From a checkpoint of a small autoregressive pixel model.
Training: adamw at rate 0.00085, 6200 steps.
Rows from block 3, named by matrix and row number. Rows with one number belong to one neuron. Each number is 500 + 25 x the weight over its row's rms, rounded and kept within 0 to 999. All counts start at 0. Numbers have three digits each. After the name is the row's rms in percent of the matrix's.
# fc1: MLP up (model.blocks.3.mlp.fc1.weight, 1024x256), inputs 0-63
# fc2: MLP down (model.blocks.3.mlp.fc2.weight, 256x1024, transposed), outputs 0-63
fc1.33 104:472495516531499526479513504478498520481500518492479473489491451500520497472525500482421500487462447491473511497505505475501495472494482462504515518514509470482499515505460497524488480513471495
fc2.33 114:487513482506504476515467509495481474491485499462533529474478537477522496499556540529518509543509508508488500460525471512512465516481484470514495495531506499494500468521517451477514488494495517
fc1.34 091:498479506506505442501451517500493525519522525555508488521454566505470513495493471487480525525495577549534449532466494544508511489515465508546515506498494544482484496461527499469546479509542532
fc2.34 092:465506473530513547482504475526483545503482489487500524493551500494494486458499559472503514493521471493486519509470458510446544529519569502518532540539554464522489530528486511517505487494511499
fc1.35 108:512490484505525470544496486503514465475532527522489563524490471514485505449459513501475463501537560546480446465456510498505511504503511487464509519560483481474506474526498541443480499485544505
fc2.35 111:501462507446485504480489505495517521545490488494511463534527518521480518499530479531510519505485528483513490500466509470464495506490514507534536476494484547512497481484480529472498515490532501
fc1.36 101:514524478504535533502485482490549513469509487489524474533522516515483497491491462514520492488525494473493532511490524480498503479515538529495512473495476519511503555513528515483533476478477492
fc2.36 108:498514514483475534520488495491529518479491541482475446499500513523515482476483477503511529520513509490515529510515464555516474508510473519510514494514541501502502525546483466538516471475493530
fc1.37 100:484486481529523499489481510518461545484513536505490530504522510474532485541486494495505463495463519562483499507499482482487469541489527498457513485516518509503502497503489511521503451496479518
fc2.37 108:466528499501457436523519515483489524504513515497510526492449474497510484490535486498504518490521480503528519513508490474479514547481526525514495517515507536502478464517531469482521508512501526
fc1.38 098:474494537479563525460526532476512508500514529518493503491529507474487462503515480522458473492511518495504520472468476502451472477499495527435472509507467484521488495529506518454511504502492503
fc2.38 106:474480517523482501509517506498521539462487468510444456515521460505485485548493507489525494495488512487499539519508465486502527510527535524507476494493507527496522464513472489495493470490493519
fc1.39 098:532514485494499482525475501486515472482537496512514518493477469497524515479466479516503485533480491478474462502459518528532483518522518454511517509487493497516460492503503486505510464523557536
fc2.39 103:459536513477518490502521524470498527498516472498534510518511531509500493496485460505497546492480501484505494507515508471543480467508486510506457486512474476511505527495481516526535500513502493
fc1.40 091:477500523488507512520500461525544537480492479526512518538498522498496443525518502532456475507473521524513484529459515491513536517541487458491489458464497526515506491495513491516521526502549514
fc2.40 092:511507497494524527532549472484466556531533527498503522510529513453471499477480486525566495524497506451492455497518531503462487480500535510480496514506494462531492537554472496524469477474462489
fc1.41 096:542518524505512505493498470493543444452520448519504449499530483523504465544520464490487522494498484497523521496475519473491477531508501518521471484518501504441465541504534508481503455539509492
fc2.41 090:496456522502506523471501466523502460504493485484473526565510485547499508516508496464467529487518492491494544487472493502522491472491495486480503488500483474483498486472493498549505485495538485
fc1.42 100:499491458539571458484478464519506474512503578501516512477521471502495517523509497522519542487480496476473492505476537487504493549521506541486473499525492511514473511492510481516501494501464485
fc2.42 108:533509482531461517519478536495500520536461497510487472451555501466506519502520533501479477480473489505504514488511501494499488506516491494473495512475483515502487499470445473504489489527526519
fc1.43 102:497475486545519527519482482499541496501495524507462474472498470488504480518500502498553503534504459476493525483522520502518514510510476458515500491494478493489498496501491495478555500510511517
fc2.43 104:487518464517526467483462486494519486482476478490527497500544506509499521471502510548494513500497543505493487525498475518525544492513510512492507531476521504513547486532496518524468495540485478
fc1.44 110:497488503458501487519494502454505535471486547523479468517460465448475498518477484514515498470478482521493506502524477507507474485521550466473525475479488512485482469469444526514492510489522490
fc2.44 110:472500502514475512521491523485505440501496470488490551491492455494495510509534513483494505506508492467501525516492491493515487481439495508494495528513500518490495483559528493504493462489473493
fc1.45 094:455487479532524484540525495497494472477504491510515499501507479468499494487545478481495462533513512476502505478492486514519507538483474488504520494520501532507491496558563507516472514507490513
fc2.45 095:555490509488510473498500507472530538469468492525469526521502493473521544526494541512494496474482486527481466521526484488479521508480526519508487506442514526520501523430449502541509516476505472
fc1.46 115:451490490543501478486532485523501474463508466513529516485524463500509483509500505535492471502523522506524531472501488477498502539467462488499473490546505526503515517551497476497486482482489516
fc2.46 110:511502478450502530518504491471490541524509521538480479540476491486502530513477504483520521495477477520500517538494525488508491517526516503516547500472499509485507489429490495527515511474514478
fc1.47 101:539522508483482512527520522475451536492512491520473511515489524495493481512440501529492499447520570466522497482483497503469526507497549527522502499508495490510514489510489507473505486520509514
fc2.47 096:488501514482494486527470446501485526496473490497500496541502511538501498510465515502472498526457529523497500481494501473479522543511520469476498538490525514461458537513516503547514488531521454
fc1.48 094:499508531483509519520522442505511505460519490497493482492477471489503516517500483531497475512502462491523527506488439453491523540531509519488489430457478498523465520526502502547508512453524532
fc2.48 084:471509509543497453458547540547466497476490500483508513471509543559464508513495481495486525503518490479485517493480528486473502505511445514528471528483481515526527520518521451509496476533487461
fc1.49 096:511466513540535504497518503518548532482507564511505538495499461499513512524469486532457493492499480484491453478476482476471527517516550538509489452497454487547470511502517514510527485490487528
fc2.49 098:502522464481527505518517474444493493543468451502483480487450537522521493486522534482502505483502511496504528504517480523483450477489465507496451539517519503518500542518506473518439484499529509
fc1.50 107:505468507485535459467466493507475533493487493545498528531527484505496472511492480518469469475510516495477466456490478528507486502525475517500488508474466464531521504523499554468503495446535526
fc2.50 118:492482487503517460508527508484541553517510503482492528465513461488474536476490529499531522497484508516475476515502530509473481497508512474501525556558488469502521499515470525506475503481509506
fc1.51 100:526539504525518539497472511486514510510521491512507495512514495530470472472485465513486513493525489478486472525496504528528450542508475533481487486468495485535471563505532478547523521483501510
fc2.51 097:502516466513459515497505476496513483552520492462506486496524436482508462500512467497514511479505514473503515523496514464548494465485478522476460471545486523512476475466491478446530483428520511
fc1.52 103:556507550518477493515494532514519474519542489477503487556492525529549471484548512474483503506469488491517473480461515497499542491496442451533506472486480462486482509511541477498507512532529531
fc2.52 097:552530470506488497508527485437500512511498530455496488462510473490434484495481518535517504486483461508537481531482489492473430502495513514528505535511488529503537452520523502485490524493466494
fc1.53 100:509469507475489508458500499494499517501495469522513524527524452515506487515483518487480502497514547510511491480455468511471480513515499525517475518491504487535521463489518501426491519462508516
fc2.53 102:446505473546479477518495505473549511473526508482483476489479523483465473514486516533514521523494471482473490525512526532490525489512540519496514481492540526469510519535466503568504446539493515